{"dataset": "single printed letters, digits and signs in grey, bent and noisy", "image_size": 20, "arch": "transformer_decoder", "hidden_act": "swiglu", "init": "xavier_uniform", "max_grad_norm": 1.0}
Rows from block 3 of a small autoregressive pixel model, named by matrix and row number. Rows with one number belong to one neuron. Each number is 128 + 24 x the weight over its row's rms, rounded and kept within 0 to 255. All counts start at 0. After the name is the row's rms in percent of the matrix's.
After each neuron's rows are labels from the 100 images, of 14848, where the neuron reaches its largest size: "responds to" is what is common among them. Only what is clearly more common there than usual is listed. The data: single printed letters, digits and signs in grey, bent and noisy. In brackets: how many of the 100.
# gate: MLP gate (model.blocks.3.mlp.gate.weight, 256x128), inputs 0-127
# fc1: MLP up (model.blocks.3.mlp.fc1.weight, 256x128), inputs 0-127
# fc2: MLP down (model.blocks.3.mlp.fc2.weight, 128x256, transposed), outputs 0-127

gate.63 087 [158 104 164 106 174 109  97 141 146 114 162 129 153 119  96 152 116 148 111 113 105 103  93 164 117 150 132  97 120 137  97 132 118 103 109 116 114 157 118 139 130 135 126 150 130 150 136 137 111 128  90 153 132 114 125 139  50 138 106 141 143 122 136 103 120 159  74 117 105 116 150 122 110 130 157 142 152 151 122  81 158  92  96 137 116 146 143  95 137 135 170 181  95  78 126 133 137 113 126  76 130 162 153  89  66 124 116  93 124 107 120 121 149 101 122 127 160 102  89 136 115 120 136 136 138 123 158 118]
fc1.63 093 [131 163 123 132 130 127 180 178 124 128 143 110 150 129 117 136 149 143 130 122  83 117  80 122 154 139 158 103 162 124 130 157 108 102 166  92 123 171 148 132 126 153 100 124 105  68 135 139 138 158  88 147 134 142 152 138 146  94 118 152  71 114 140 160 134 169 150 132 129 123 100  90 108 156 139  96 146 109 111 148 118 148  94 143 133 118 130 138 132 130 124 121 138 123 121  99  82 105 111 117 125 122 125 132 155 128  71 128 127  88  96 144 118 164  90  79 152 175 136 108 116 133 114 119  73 145 122 121]
fc2.63 088 [115 116 136 147 142 123 119  97 156 152 123 143 106 149 116 160 119 130 115 116 150 153 135 162 130 121 159 125 112 122 120 102 144 158  92 160 134 154  94 118 126 110 155 137 178 151 163 133  97 146 140 152  91 100 115 126  84 159 114 159 190 142  99 144 108 149 110 155 143 154 214 127 152 131 111 176 123 140 139 108 109 118 145 151 128 146 124 106 104 123 133 158 126  61 111 163 152 130  94 114 120 141 161 131 111 139 155 135 124 121 156 117 114 136 174 154 168 114 110 161 121 100 164 116 121 111 102 143]
responds to: dark on light (99)

gate.210 106 [121 124 120 116 107 128 102 151 138 153 101 111 120 133 173 154 131 139 195 167 139 119 120 111  90 104 144 120 129 157  99 162  91 122 116 101 136 133 144 140 113 164 114 120  87 124  66 120 110 123 136 120 118 151 117 144  93 158 143 136 112 152 106  77 112 152 159  69 154  82 119 113 147 126 141 128  97 130 124 149 129 112 114 126 136 149 127 116  63 139 142 116 104 135 106  86 150 134 121 127 158 127 110 145 159 143 178 123 122 143 122 151 115 139 126 107 111 122 115 138 166 127 126  73  85 180 100 156]
fc1.210 099 [166  82 118 140  98 135 145 133 109 143 109 127 137 136 102 139 133  92 111 133 119  75 148  96  77 106 123  91 154 135 118 111 139 122 157 130 112 188 124 124 107 160 122 120 128 184 106 173 112 113 109 114 106  77 152 129 160 119 102 152 130 105 145  92 100 163 130 138 117 134 130 161 133 135 145  64 120 145 129  98 166 151 146 101 162 129 172 127 144 130 125  85 121 163 101 132 139 120 139 125 168 123 122 117 174  91 125 107 124  79 131 135 127 114 140 109 120 124 125 111 109 108 108 115 133 128  94 178]
fc2.210 105 [123 144  90 101 129 134 142 148 147 127  95 108 102 103 138 115 135 153 144 123 165 128 120 160 119 139 168 154  99  83 180 152 167  81 151 118 155 137 130 141  77  68 158 116 109 117  64 108 141 113 132 144  78 140 155 118 159 115 129  97 104 109 148 117 120 134 126  92  94 145 157 100 163 143 129 149 150 121 126 121 129 141 146 127 121 149  87 142  90 130 122 141 130 115 121 117 106 118 117 117  73  91 114 160 139 149 144 121 100 134 137 135 140 145 108 122 134 122  75 176 144 103 133 128  86 142 111 152]
responds to: the character $ (25)

gate.5 097 [104 119 124 109 134 105 170 146 147 178  89 146 158 122  71 177 155 113 107 114  48 110 137 126 104  94  98 134  93 142 136  93 100 115 164 113 167 133 110 153 137 145 129  86 123 136 139 116 115 123  91 175 113 137 135 133 109 132 141 149 106 138  91 133  97 103 120 123 129  87 151 139 161  99 133  88 144 111 137 121 110 152 127 183 158 130 130  86 115 120 128 130  99 141 157 147 116 150 130 117 131 105 118 152 157 164 129 133 113 117 102 131 120 111 158 115 105 142 172 115 104 103 123 128 175 124 117 113]
fc1.5 095 [173 119 140 115 135  43 131 122 129 136 153 136 116 128 128  74 122 105 163 124 136 148  86 170 122 126  88 142 132 105 118 125 108 137 149 135 167 133 112  35 112 152 121 131  92 166 158 108 124 144 146 135 147 106 147 130 138 119 168 130 107 144  91 118 140 105 154 137 136 109 157 118 114 164 130 135  99 156 152 169 148  84 154 133 137 125 141 111 116 157 125 137 131 143 119  91 147 135 187 116 171 128 126 152 159 143 135  99 159 129 148 109 133 165 155 125 162 129 151 147 143 118 131 116 117 133 127 123]
fc2.5 098 [ 66 141 141 127 168 154 101 141 151 121 106 122 119 142 131 120 118 121  86 115 155 115 109 164 139 127 162 113 118 114 122 136 146 164 127 129  66 181 155 155 131 136 150 113 119 127 123 127  87 143 110  98  95 129 114 125 107 131 158 130 117 109 159 144 144 118  64 127 135  80  91 105 159 133 153 119 160 105 132 134 117 127 141 174 158 143 175 135 146 134 128 141 121 130 107 124 135  98  99  79 113 179 133 166 117 125 157 147 158 150 124 161 174  81 124 114 144  90 108 114 145 125 103 129 150 119 117 157]
responds to: the character $ (25)

gate.143 090 [103 157 111 123 203 144 124 128 159 117 112 122 104 130  92 161 103 141 109 153 122 161 131 136  96 153 117 182 160 156 143 124 131 135 157 143 185 117 107 182 159 127 148 159 107 114 121 133 156 132 115 166 158  76  82 172 108 168 140 136  97 114 122 128 107 101 122 117 156 105 121 162  63  97 132 133 131 139 112 175 117 131 121 133 121 105 155 150 118 118 115 123 120 119  93 119 145 128 171 159 110 113 110 107 133 171 146 153  92 133 145 145 118 118 125 128 129 117 137 143 132 152 115 158 133 140 113 143]
fc1.143 101 [108 128 185 138 136 110 115 111 114 138 153 138 111 106 139 127 114 143 109 144 144 121 102 125 153 131 104 109 155 139 126 130 146  99 104 140 141 144 131  89 125 169 120 139 149 130 138  89 133 170 102 150 165 146 158 114 179 141  56 146 128 156 127 140 167 112 138 123 129 134 142  96 117 102 163  72 159 133 170 151 112 142 147 111 129 135 149  85 130 113 162 142 124 148 110 149 136 115 132 172 115  69 147 130 138 128 134 125 133 128 164 156 130 117 131  81  96  98 116 131  97 143 175 105 176 101 176 126]
fc2.143 100 [102  97 111 136 129 124 158 128 137 155  51 125 147 122 139 147 157 157 110 125 146 138 156 109 143 130 123 159 109 171 127 101 139 120 147 105 140 110 126 125 141 117  74 151 125 107 101 137 150 175 142 147 119 158 153 108 116 107 124  96 125 107 102  95 130 150 152 125  93 134 205 105 135 138 107 147  86  83 152 133 155 154 151 143 137 208 116 105  82 130  99 149 123 137 139 114 164 126 110 129 108 111 122 121 140 130 102 141 135 117 115 172 118 149 105 128 157 113 102  98 109 115 113 160  90 138 136 128]
responds to: serif (55)

gate.246 103 [134 124  67 113 101 115 126 103 148 109 123  98 123 126 120  79 154 141 135 120 127 134 141 169 127 166  93  89 153 131 105 129 144  77 102  89 111 159  95  76 134 130 157 123 115 164 134 113 132 125 115 148 144 127  94 132 119 145 115 123  81 141 108 176  82 111 137 140 154 159 115 128 110 102 130 128 115 146 169 104 111 134 145 119 116 114 103 150 155 135 149 148 123 126 131 159 160 184 140 112 155 167 129 116 141 152 116 159 122 158  99 127  89 123 169 160 129 171 131 105 170 116 126 156 131 111  91  98]
fc1.246 113 [ 66 121 124  80  96 134  94 132 118 119 174 123 115  75 114 115 119 131 110 134 153 116 179 120 107 150 140 134  97 162 152 157 147 150 114 130 107 163 112 126 106  94 127 117 132 172 122  79 153 177 107 129 134 118 162 110 108 102 112 142 151 185 132 108 120 106 136 134 123 118 140  88 140 104 133  90 122  98 120 100 157 127 120  99 129 105 118 145 139 107 119 148  85  85 111 122 119 137 141 120 139 135 148 105  96 116 112 120  93 104 133 177 118 144 138 172 154  99 110 140  99 124 118 110 121 113  74 154]
fc2.246 103 [130 170 115 159 154 147 158 132 150 126 139 108 176  86 141 119 136  79 141 153 105 120 121 124 169 118 103 103 138 115  99 142 106 133 135 130 117 100 160 154 127  99 101 112 106 172 151 138 176 142 140 120 140 142 105 133  90 161 121 132 120 111 129 152 117  90 174 134 148 138 171  92  74 110 198 122  96 122  94 126 120 111 130 144 143 130 122 117 132  96 116 124 125 115 128 122  65 105 122 162 146 130 172 161 116 120 122 110 119 142 145 139 127 130  98 116 105 142 138 132 137 115 161  90  73 151 160 115]
responds to: the character * (49)

gate.140 118 [132 136 135 129 131 126 144 121 133 111 119 131 112 115 144 146 138  86  80 116 145 106 142 109 133 155  86 107 126 107 118 124 101 169 194  81 131 121 120 128  87 195 140 117 159 169 131 122 143 121 118 117  86 119 146 147 140 131 142 106 139  79 141 101 121 124 128 119 102 160 123 137  83 115 125  77 154 123 147 121  93 156  97 126 157 154 119 179 130 137 127 129 174 122 114 144 111 165 157 106  81 133 134 115 133  91 158 159  99 159 171  97 119 108 149 118 131  93 132 107  91 110 132 141 119 109  93 131]
fc1.140 111 [145 149  90 116 119 146 131 127 148 168  84 145 144 137  87 168  94 116 121 103 108 126  96 159 122 127 163 164  90 108 129 103 155 181 154 146 136 137 125 132 165 151 102 148  96 154 123 117 117 158 132 140 108 146 141 133 175 140 146 134 162 142 146 177 125 146 116 134 119 116 147 134 124 124 130 116 145 120 136 120  75 138 141 119 153 144  84 109 124 110 154 134 163 109 170 168 128 140 121 109 127 194 108 100 116 127 150 115  90 169 141 128 104 102 119  83  97 142 134 148 141 115 149 120  96 171 171 149]
fc2.140 109 [149  97 110  92 108 132 146 106 101 140  95 145 105 115 152 154 139 154 110 115  84 114 160 117 106 150 116 113 128 106 127 105  98 120 147  97 215 122 128 124 113 122 102  99 155 143 127 119 141 197 131 110 132  96 133  79 144  90 185 143 129 132 117 149 150 137 141 134 123 168 132 167 111 150 132  71 108 102 159 114 116 136 128 120 125 107 115 149 202 134 130 150 152 155 140 127 144 111 133 120 133 117 144  99 127 158 105 116 132 106  95 114 118  83 118 135 165 136 117 140 148 157  92 114 121 115 120 129]
responds to: bold (80); capital (61)

gate.124 104 [129 125 162 142  80 174 139 162 135 148 133 128 140 123  95 138 133 141 163 157 178 149 112 143 155 139  84 150 131 113 173 132 125 107 132 136 120 116 106 125 141 123 152 135  74 172 116  88 121 149 132 117 155 129 148 122 139 128 108 110 154 132  85 144  45 111 123 135 131 124 126 137 171 121 108 133 147 151 152 151  98 132 140 127 112 140 143  85 109 167 105 160 112 169 130 109 137 150 128 117 119 100 121 121 108 136 112 128  82 168 105 151 144 140 164 113 122 106 160 148 141  97 118  80 161  78 146 118]
fc1.124 109 [130 130 110 102 152 129 163 129 162 128 123 114 136 149 126 140 143 120 126 143 133 145 157 141 158 129 131 120 153 152 115 148 124 163 160 168 100 136 116 126 122  89  75 166 113 109 121 170 141 132 106  90 166 181 155 139 119 173 144 101 117 120 144 142 134 122 154 140 115 134 127 146 147 136  92 148 130 174  86 137 146 120 145  96 152 124  83 157 158 179 149 101 149 130  80 116 140 129  95 127 129 119 158  93 128 113 136 137 122 126 135 160  93 108 114 133 159  68  95 104 146 122 116 116  85 108  78  89]
fc2.124 110 [129 132 129 111 125 123 129 150 141 152 111 143 118 111 146 106 126  93 139 124 141 127 125 121 103 102 125 120 143 139 104 205  96 129 137 122 111 135  98 115 138 131 112 157 118 114 102 138 125 194 145 124 131  95 154 164 121 115 119 136 130 159 129 120 140  80 116  83 119 142 131 110 143 188 133 108 134 166 118 106 137 129  61  99 179  84 116 159 133  98 145 117 129 145 144 164 138 145 139 139 183  84 190 133 181  99 157 136 122 137 114 119 101 133  97 122 146 141 144 122 108 166 151 129  91 125 134 136]
responds to: the character * (51)

gate.27 105 [ 94 134  97 132 122 112 135 102 112 115 136  93 100 132 125 105 120 123 170 109 146  86 110 160 137  95  91 135 122 100  87 118 113 121 136 148 132 127  80  76 175 124  73 117 144 133 140  94 109  92 146 122 142 144 131 159 125 109 142  90 152 126  79 139 122 116  98 123 184 106 116 105 140 106 144 131 116 183 115 127 100 152 101 100 148 130 165 108 111 139 122 145 133 108 161 129 113 130  89  98 163  99 110 127 117 134 150 140 119 142 121 152 124 168 169 125 133  96 132 145 124  86  98 136 139  99 142  70]
fc1.27 109 [170 105 129 130  97  87 139 112 148 121 147 128 136 154 146  84 126 146 120 123 150 154 147 119 113 113 119 139  95 114 156 121 159 130 120 125 122 100  81  96 141 142 147 156  97 147 158  85 108 108  97 127 192 122 110 132 111 113 115  99 135  73 110 130 102 110 126 145 118 116 149 136 117 116  88 105 110 108 167 108 182 118 103 157 148 130 168  90  83 113 134 138 120 173 123 179 152 155 123 118 136  98 151 146 149 109 116  91 111 150 142 145 109 140 161  90 152  86 110  91 126  95 145 130 128 135 142 137]
fc2.27 105 [126 128 136 128 104 149 159 142  87 111 119 112  81 142  92 163 114 117 141 135 152  80 169  98 143 173 141 115 125 102 101 121 100 159 131 114 150  94 141 148  99 150 126 116 136 127 105 125 101 115 107 147  60 147 142 136  93 172 135  97 116 129 134 121 140 145 136 163 121 157 155 149 169 148 127 145 143 109 147 129  93 107 140 162 183 163 118 130 151 158 188  98 139  82 138 119 145 115 127 114  86 175 109 129  93 133 115 122  93 128 166 104 145 118 127 129 111 125 130 177 114 142 122 137 137 129 150 118]
responds to: the character $ (31); the character * (25)

gate.10 090 [118  96 156 124 107 139  97 100 126 138 162 118 110  68  90 160 104 127 106 146 105 146 140 111 145 147 179 114 125  87 160 148 132 132  98  90 139 141 107 125 156 104 135 158 158 155  87 112  94 151 145 147 116 135 139 105 124 181 143 116 126 122 123 125 120 173 118  73 125 109 117 151  79 123 128 150 112 144  78 137  93 113  97  91  93 163  96 105  78 124 108 109 142 145  99 123 125 108 131 140 126  88 126 125 133 116 119 113 118 111 104 121 154 108 112 145 149 109  99 112  83  95 114 146 134 156 153 120]
fc1.10 095 [131 175 144  78 113 132 131  87 131 124 113 129 141 170 129 146 100  92 129 125  95 118 208 153 116 146 129 114  88  98 114 165 130 123  93  91 129 149 131 164 160 133 137 143 135 108 136 140 130 141 128 118 124 116  86 120 123 132 128  94 133 121 126 131 105 126 106 121 105 117 124  78 122  78 114 116 123 134 115 150 157 146 115 133 153 119 185 129 105 151 159 157 135 127 166 136 118  98 136 142 106 113 154 117 106 123 156 107 148 128 182 158 176  76  87  99  81 114 116 158  98 122 141 140 132 138 156 127]
fc2.10 096 [137 156 125 159 129 157 104 104 100 142 156  63 130 146  91 113 145  94 146 135 115 147  74 161 124 100 104 203 121 167 126 125 113 162 165 133 160  94 151 146 119 133 124  98 115 163 121 104 123 106 144 129  99 144 108 136 108 142 110 134 139 126 137 141  87 135 100 167 111 125  70 117 126 124 143 123 140 129 142 115 154 135 141 129  99 142 154 114 143 113 188 152 154 111 135 109 121 146 116 128 127 111 144 121 121 154 149 126 139 123 104 114 108 135 154  88 132 140  58 181 130 161 100 105 127 109 142 114]
responds to: dark on light (97); capital (62); the character M (36)

gate.224 098 [123 125 134 129 167 148 148 101 115 121 132 121 124 134 116 165 111 154  92 154 142 135 130 137 124 109 105 185 110 127 145 102 147 101 118  86 142 105  84 145  83 113 148 155 113 125 143 154 114  62 111 145 154 149 123 146 116 136  81 135  98 191 133 117 135  83 138  91 129 141 128 121  82 116 149 116 100 119 138 152 110  77 146 109 180 147 141 144  94 147 110 135 123 112 114 107 126 138 105 101 136 130 164 109 145 126 118  70 118 126 122 120  96 149 152 134  92 109 128 111 169 129 126  90 134  79  99 131]
fc1.224 094 [147 124 160 123 148 157  97 118 150 125 122 165 110 147  85 155 130 128 165 151 162 104 121 145 107 108 112 164 103 114 142 139 121 119 135  89  98  99 100 129 118 118  98 183 121 138  99 116 130  91  72 110 138 141 138 102  96 103 172 106 137 148 145 136  79 131 108 118 109  91 193 123 114 108 128 143 145 137 130 102 148 127 117  80 140 118 177 145 105 143 115 167 139 121 111 122 136 124 170  83 101 164 143 152 162 106 113 121 123  85 149 140 116 123 160 123 126 119 105 136 148 120 116  96 105 105 161 158]
fc2.224 097 [144 164 122 147 141  89  76 149 120 156 146  98 146 159  99 153 123 134 138 108 108 155 122 127 166 157 106  95 119 127 100  95 165 112 124 192 110 120 171 110 126 160 129 120 156 121 113 124 135 145 130 140 119 106  93  99 150  96 162 109 132 125 154 146 145 102 113 160 113 160 106 114 167 140 114 110 144 170  91 119 137 132  95 107 165  92 145 122 151 127 130 102  97  88 155 133 127 118 107 120 127 157 109 117 139 138 167 134 125  71 126 155 122 126 100 164 100 109 129  75 164 126 138 141 138 118 158 168]
responds to: dark on light (82); small letter (68)

gate.73 117 [104 137 117 100  91 154 114  98 126 123 130 130 141 158 103 174 137  96 136 163  89 152 109 150 130 123 129  81 158 123 130 135 151 118 125 122 115 158 117 147  91 101 132 123 125 127 148 118 157 133 135 117 138 115 128 139  97 165  93 109 145 132 104 120 150 107  98 140 131 134 130 118  95 117 132 115 132  85 124 109 107  92 133  91 106 158 103 158 102 112 116 101 160  87 115 174  84 199 142 143  85 137 138  86  79 138 143 128 123 146 114 112 134  74  79 139 104 164 122 117  84 103 105  99 115 121 143 128]
fc1.73 098 [112 164 139 133 107 136 102 106  97  84 123 100  91 113 138 136  98  91 175 101 115 158 121 135  75 103 145 138 136 161 114 132  87 122 139 135 127 149 120  94 155 108 114 146 125 144 125 198 120 141 133 112 147 148 125 109 133 169 122 107 119 153  99 152 148 158 137 113 164 128 117 133 129 166 131 151  91 163 101 132 130 131 168 171 118 113 141  91 108  93 127  82 109 119 117 102 155 153 158 145 184 150 156 142 122 152 151 148 162 100 114 148 108 139 111 135 129 124 106 127 141 142 195 133 126 136 151 145]
fc2.73 110 [131  62 146 152 136  77 128 122 124 136 164 101 160 117 142 150 138 143 138 102 124 100 161 149 132 160 148  93 128 122 129 150 122 142 108 129 123 112 129 175 141 113 150 112 147 116 141  86 114 125 131 110 110 177  96  95 155 125 155  97  91 106 107 123 122 106 142 139 157 147 146 113 168 125  63 120 157 157 157 113 146 144  95 160 131 120 125 127 174 167 123 111 106 104 139  97 127  91 109 138 126 151 107 151 133 122 113 140 130 125 159 122 132 142 162 126 160 132 143 120 172 143 125 199 140 132  73 104]
responds to: the character u (40)

gate.231 110 [ 73 116 147 141 106 153 142 130 104 115 158 107 128 153 112 125 143 119 175 116 112 148 143 135 110 121 120 116 105 130 139 132 132 149 135  62 100 130 152 140 118 126 127 119 129 137 161 108 117 106 140 117  73  92 154 131 178 141 125 127 139 143 156 143  95 107 150  93 123 148 143  96 142  80  81 156 147 149 130 111 109  82 112  91  54 108  97 154  97 138 146 118 157 158 141 115 122 129 104 108 101  93 116 102 104 140 132 120 127 155 138 128  97 126 111 157 108 142 116 114  76  86 101 155 127 150  89 135]
fc1.231 105 [112 105 187 135 153 159 151 169 165 132 102  85 192 142 131 131 144 135 116 137  81 102 115 146 136 111 159  98 133 144 118 131 139 140 165 146 166 150 159 105 116 162 133 127  95 103 126 157 116 139 130 122 142 148 101  91 131 168 119 142 152 143 133 125 123 151  93 134  75 149 121 125 161 113 127 135 156 149 139 166 142 104 114 139 154 137 117  99 134 102 118  88 136 110  97  82 133 106  94 163 137 106 137 136 133 159  84 164 117 123 162 117 129 125  67 134 117 155 158 133 136 149 102 109 139 131 114 167]
fc2.231 107 [124 138 140 152 115 109 151 140 178 174 112  93 124 122 105 121 132 156  83 168 160 158  68 150 107 146 139 112 135 127 116 163 116  99 153 141  83 138 119 136 146  88 169 117 109 122 115 154 147 120 135 114 126 142  76 123 106 123 119 165 103 122 147  92 160 112 149 132 121 125  75 134 140 153 101 144 145  99 129 100 132  69 127  98 119 114 120 118 146 154 149 141 122 171 121  70 130  95 121 132 152 118 120 125 120 127  86 147 140 131 120 143 115 139 160 104 108 149 105 114 138 172 121 121 151 147 135 191]
responds to: serif (76); capital (68)

gate.94 101 [138 101 124 139  98 135 122 149 114 131 145 155 114 104 106 145 124 160 117 171 156 150 131 114 114 149 156 171 112 154 140 161 110 134 147 132 102 165 125 113 154 104 146 147 140 129 150 161 108  92 156 114 147 114 176 136 138 130 134 169 164 103 132  99 126 119 172 162 136 167 118 113 112 145 160 115 149  74 124 108 127 149 181 118 174 110  86 158  80 152 165 152 112  92 113 129  88 153 149  98  76 145 115 106 163 106 126 125 139 130 118 136 118 148 132 132 143 112  98 126 135 133  75 116 125 165 149 113]
fc1.94 097 [151  90 123 156 106 127 135 121 135 119 121  94 163 152 139 124 144 132 109 137 157 139  78 126 121 118 110 120 146 121 152 128  98 108 161 126 167 118 135 153 115 151 159 134 109  90 127 154 121 107 127 147 147 124 105 105 151 132 108 101  94 118 114 137 135 147 147 140  80 128 126  74 126  98 108  82 128 121 127 136 139  46 119  90 122 122 134 123 129  67 184 147 148 138 105 127 118 154 102 165 175 145 116 137 150 167 123 158 106 187 141 158 151 121 130 131 116 125 140 129  72 164 140 155 127 160 123 115]
fc2.94 097 [165 120 123 100 111 140 164 139  95 129  96 112  88  96 161 144 108 158 166 153  94 106 127  96 111 138  83 167 123 118 144 123 167 131 121  93 131  93 131 130  90 134  95 115 139 152 116  97 131 133 134 125 126 143 124 142 109 113 167 161 121 116 146  82 103 104 105 121 157 124 158 123 142  85 155 177 102 120 141 106 116 151 154 132 159 140 157 132 120 153 118 117 139  98 163 164 148 190 133 124  97 139 160  89  82 169 120 123 143 141 134 128 148 132 105 113 111  95 123 171 163 131 143 111  99 108 117 107]
responds to: bold (80); capital (61)

gate.243 101 [148  90 140 142 119 151 141 127  75 115 143  94 145 119 116 134 162 147 128 127 149 134 145 130 104 170 127 144 119  62  83 159 144 143 108  73 138 137 117 111  84 116 143 144 112 104 137 129 108 120 185 181 144 147 145 119 131 117 130 138 108 118 130 119  92 103 176 142 173 146 126 118 132  96  98 132 132 116 138 120 155 134 158 130 147 161  88 114 145 134  95 183 122 168 137 148 130 144 138 164 118 151 114  76 110 105 180 107 111 116 128 116 133 143 104 116 144 145 116 135 137 116 162  69 121 118 128 137]
fc1.243 095 [125 116 129 150 119 137 148  97 101  90 139 109 106 125 123 122 160 126 127 119 179  70  98  79  99 147 130 127  88 146 125 149 131 135 135 108 135 142 154 128 125  87 128 117 158 115  88 176 119 108 126 141 138 115 159 144 110 132  85  93 117  78  98 132 124 114 156 116 137 142 101 105 118 127 155 108 148 103 143 122 161 156 164  94 147 116 155 143 140 134 139  76 131 112 120 134  81 123 131  73 133 159 120 165 125 147 127 107 179 129 170 150 151 181 123 180 141 109 107 109 143 153 141 125 122  98 127 139]
fc2.243 097 [109 109  72 151 150 121 131 104 140 158 137 132 151 139 155 127  67 138 130 138 123 162 154 200 112 130  92 132 147  94 153 151 131 113 132 120 123 152 143 132 182 146 139 146  61 149 146  98  82 147 119 118 128 110 134 144 115 135 117 123 134  92 138 130 122 174 108 145 150 140 164 130 111  96 123 157 111 141 109  89 116 115  97 137 117 147 106 131 111 130 150 156 118 173 111 114 123 133 129 138 127  95 173 101  95 130 102 149 109 138 117 149  84  88  99 110 138 145 100 128 165  90  99 106 129 152 101 117]
responds to: bold (80)

gate.220 106 [ 94 121 138 174 101  96 119 105 151 153 122 126 160 139 106 168 126 159 139 163  91 128 109 139  98  97 102 160 132 122 105 132  84 108 158 126  98 138  95 140  96 139 149 133 103 181 126 100 138 126  90 128 171 147 103 104  96 161 124 132 135 180 125 122  47 159 155 120 108  98 138 103 175 128 133 130 137 136 169 143 135 145 129 147 105 121 111  90  80 133 139 144 127 138 141 119 127 118 130 123 114 157 135 133 100 123 145 161 108 116 143 121 165 109 118 109 112 139 182 131 107 113 154 125 146  96 128  99]
fc1.220 101 [139 145 138 127 166 169 123 181 143 109 127 147 125 135 134 113  93 105 181 109  88 122 163 117 170 143 130 118 106 169 140 109 139 120 125 119 120 129 111 143 170 164 107 145 107 156 158 139 170 127 111 141 140 139 119 129 145 168 145 107 116  88 101 142 101 116 118 136  78 132 138 131 150 131 116 122 171 146 150 114 118 165 105 158 110 198 127 154 122 125 147 100 160 118 177 137  97 165  95 144 110 114  98 124 130 146 103 115 120 140 151 130 125 152 105  91 175 139 102 118 162 133 115 129  89 141 164 164]
fc2.220 105 [113 136 158 176 140 133 162 128 105 120 153 108 130 111 133 157 134 122  77 134 128 115 146 112 163 170 138 132 146 137 134 148 132 126 130 150 173  98  98 175 136 137 176 111 134 132 131 136  83 119  78  94 143 152 139 107 159 109 147  80 123 126 109 119 113  82 144 125 121 137 127 120  67  90 102 143 117 159 115 139 151 109 142 117  82 160 139 141 139  99 135 153 129 140 108 107 139  88 148  87  80 139 121 116  83 100 124 128 124 124 125 109 190 136 139 119  91 119 134 138 127  94  72 112 125 145 131 132]
responds to: the character * (34)

gate.222 095 [ 91 118 115 118 122  95 127 156 103 167 137 145 140 133 120  96 116 107  92 119 141 117 167  95 130 167 146  57 108 167 139 133 128 146 125 141 178 111 146 172 172 104 120  84 109 139 100 166 120  88 111 103 122 126 113 150 152 116 139 121 141 129 123 159 114 137 134 117 118  98  98 112 140 107 172 130 136 118 144 152 129 111 123 162 135 123 101 139 127  82 187 134 123 107 118 144 142  81 130 114 117 148  78 158 191 138  87 147  90 130 131 155 128 102 109 121 100 141 105 118 106 143 112 132 103 128 134 146]
fc1.222 098 [145  77 115 126 136 175 141 122 133 136 116  92 140 125 120  96 150 109 136 118 140 122 150 170 110 120 116  99 139 134 147 146 110 123 103 155 125 173 108 139 137 131 166 135  96 152 103 160 184 144 139 119 120 140  68 114 136 155 110 131 140 161 156 167 126 103 127 133 107 135 166 107 131 111 146  96 104 160 172 138 136 149 126  99  81 112 151 172 158 121 127 114 115 124 138 145 128  69 117 160 177 141 137 102 122 121  97 134 115  95 102 122 113 109 144 158 113 152 146  98 103 129 145 107 122  79 123  73]
fc2.222 096 [147 102 132 163  86 159 120 111  93 123  92 143 145 134 157 186 117 146 112 159 130 118  72 113 116 124 115 153 118 138 143 115 126 125 136 118 144 117 129 113  56 139 115 124 117 166 147 123 100 115 100 119 121 160 169  84 161 128 124 140 132 150 108 115 100 134 156 121 140 102 133 146 143 152 144 146 123 125 124 151 140 117 136 112 169 166 111 113 124 156 130 147  96 133 166 129 114 149 117 104  89 102  96 137 100 155 167 126 115 150 118 143 153 159 158 126 149 100 120 188 131  92 152 165  87 151  84 164]
responds to: bold (94)

gate.77 097 [126 120 171 160 144 153 127 127 117 130 125 108 139  85 110 153 119 104 143 126 143 144 120 101  93 127 127 103 158 132 147 124  97 144 149 131 139 136 130 144 125 133 169 127 139  97 117 135 120 137  98 108 110 157 144 131  98  92  68 137 109 102 146  93 129 168 148 115 148 139 125 165 111  98 182 158 156 119 131 121 142 115 135 130 144 115  89 127  79 127 139  80 164 124  87 135 117 150 131 148 143 139 103  80 155 118 137 158 132 113 125 153 166 104 157 132 141 117 144 148 122  58 179 179  96 114  84 108]
fc1.77 104 [101 132 132  95 100 141 114  82 101 119  88 119 137  89  65 153 162 107  81 140 110 164 141 108 173 130 119  97 137 121 106 156 100 157 167 157 137 111  96 116 124 137 124 103 152 117  95 137 128 158 132  81  84 138 118 107 112  89 103 123 159 141 176 144 102 110 126 148 113 130 127  89 101 124 149 118 126 140 154 136 153 162 114 108  95 101 157 143 142 132 109 106 133 154 113 104 138 128 146 138 139 116 122 121 164 160 131  90  86  92 163 118 143 120 127  85 146 143 112 113 148 139 128  95 141 145 169 112]
fc2.77 102 [139 121 156 157 113 111 153 114 150 124 124 156 120 103 149 134  97 175 143 121 148 110 153 118  93 116 116 109 129  84 127 162 103 171 128 108 163 145 112  96 172 141  88 182 156 144 119 126 121 136 121 110 129 139 133 116 112  94 144 135  98  91 106 142 129 111 113  94 124  89 136 169 143 105  80 167 122 123 139 146 145  81 137 111  79 144 106 131 115 103 141 131 146 125 129 162 174 137 139 120 151 139 166 117 127  99 124  91 115 129 162 158 167 100 170 117 174 132 118 109 101 134 119 106  77 131 143 159]
responds to: dark on light (100); small letter (74); the character b (31)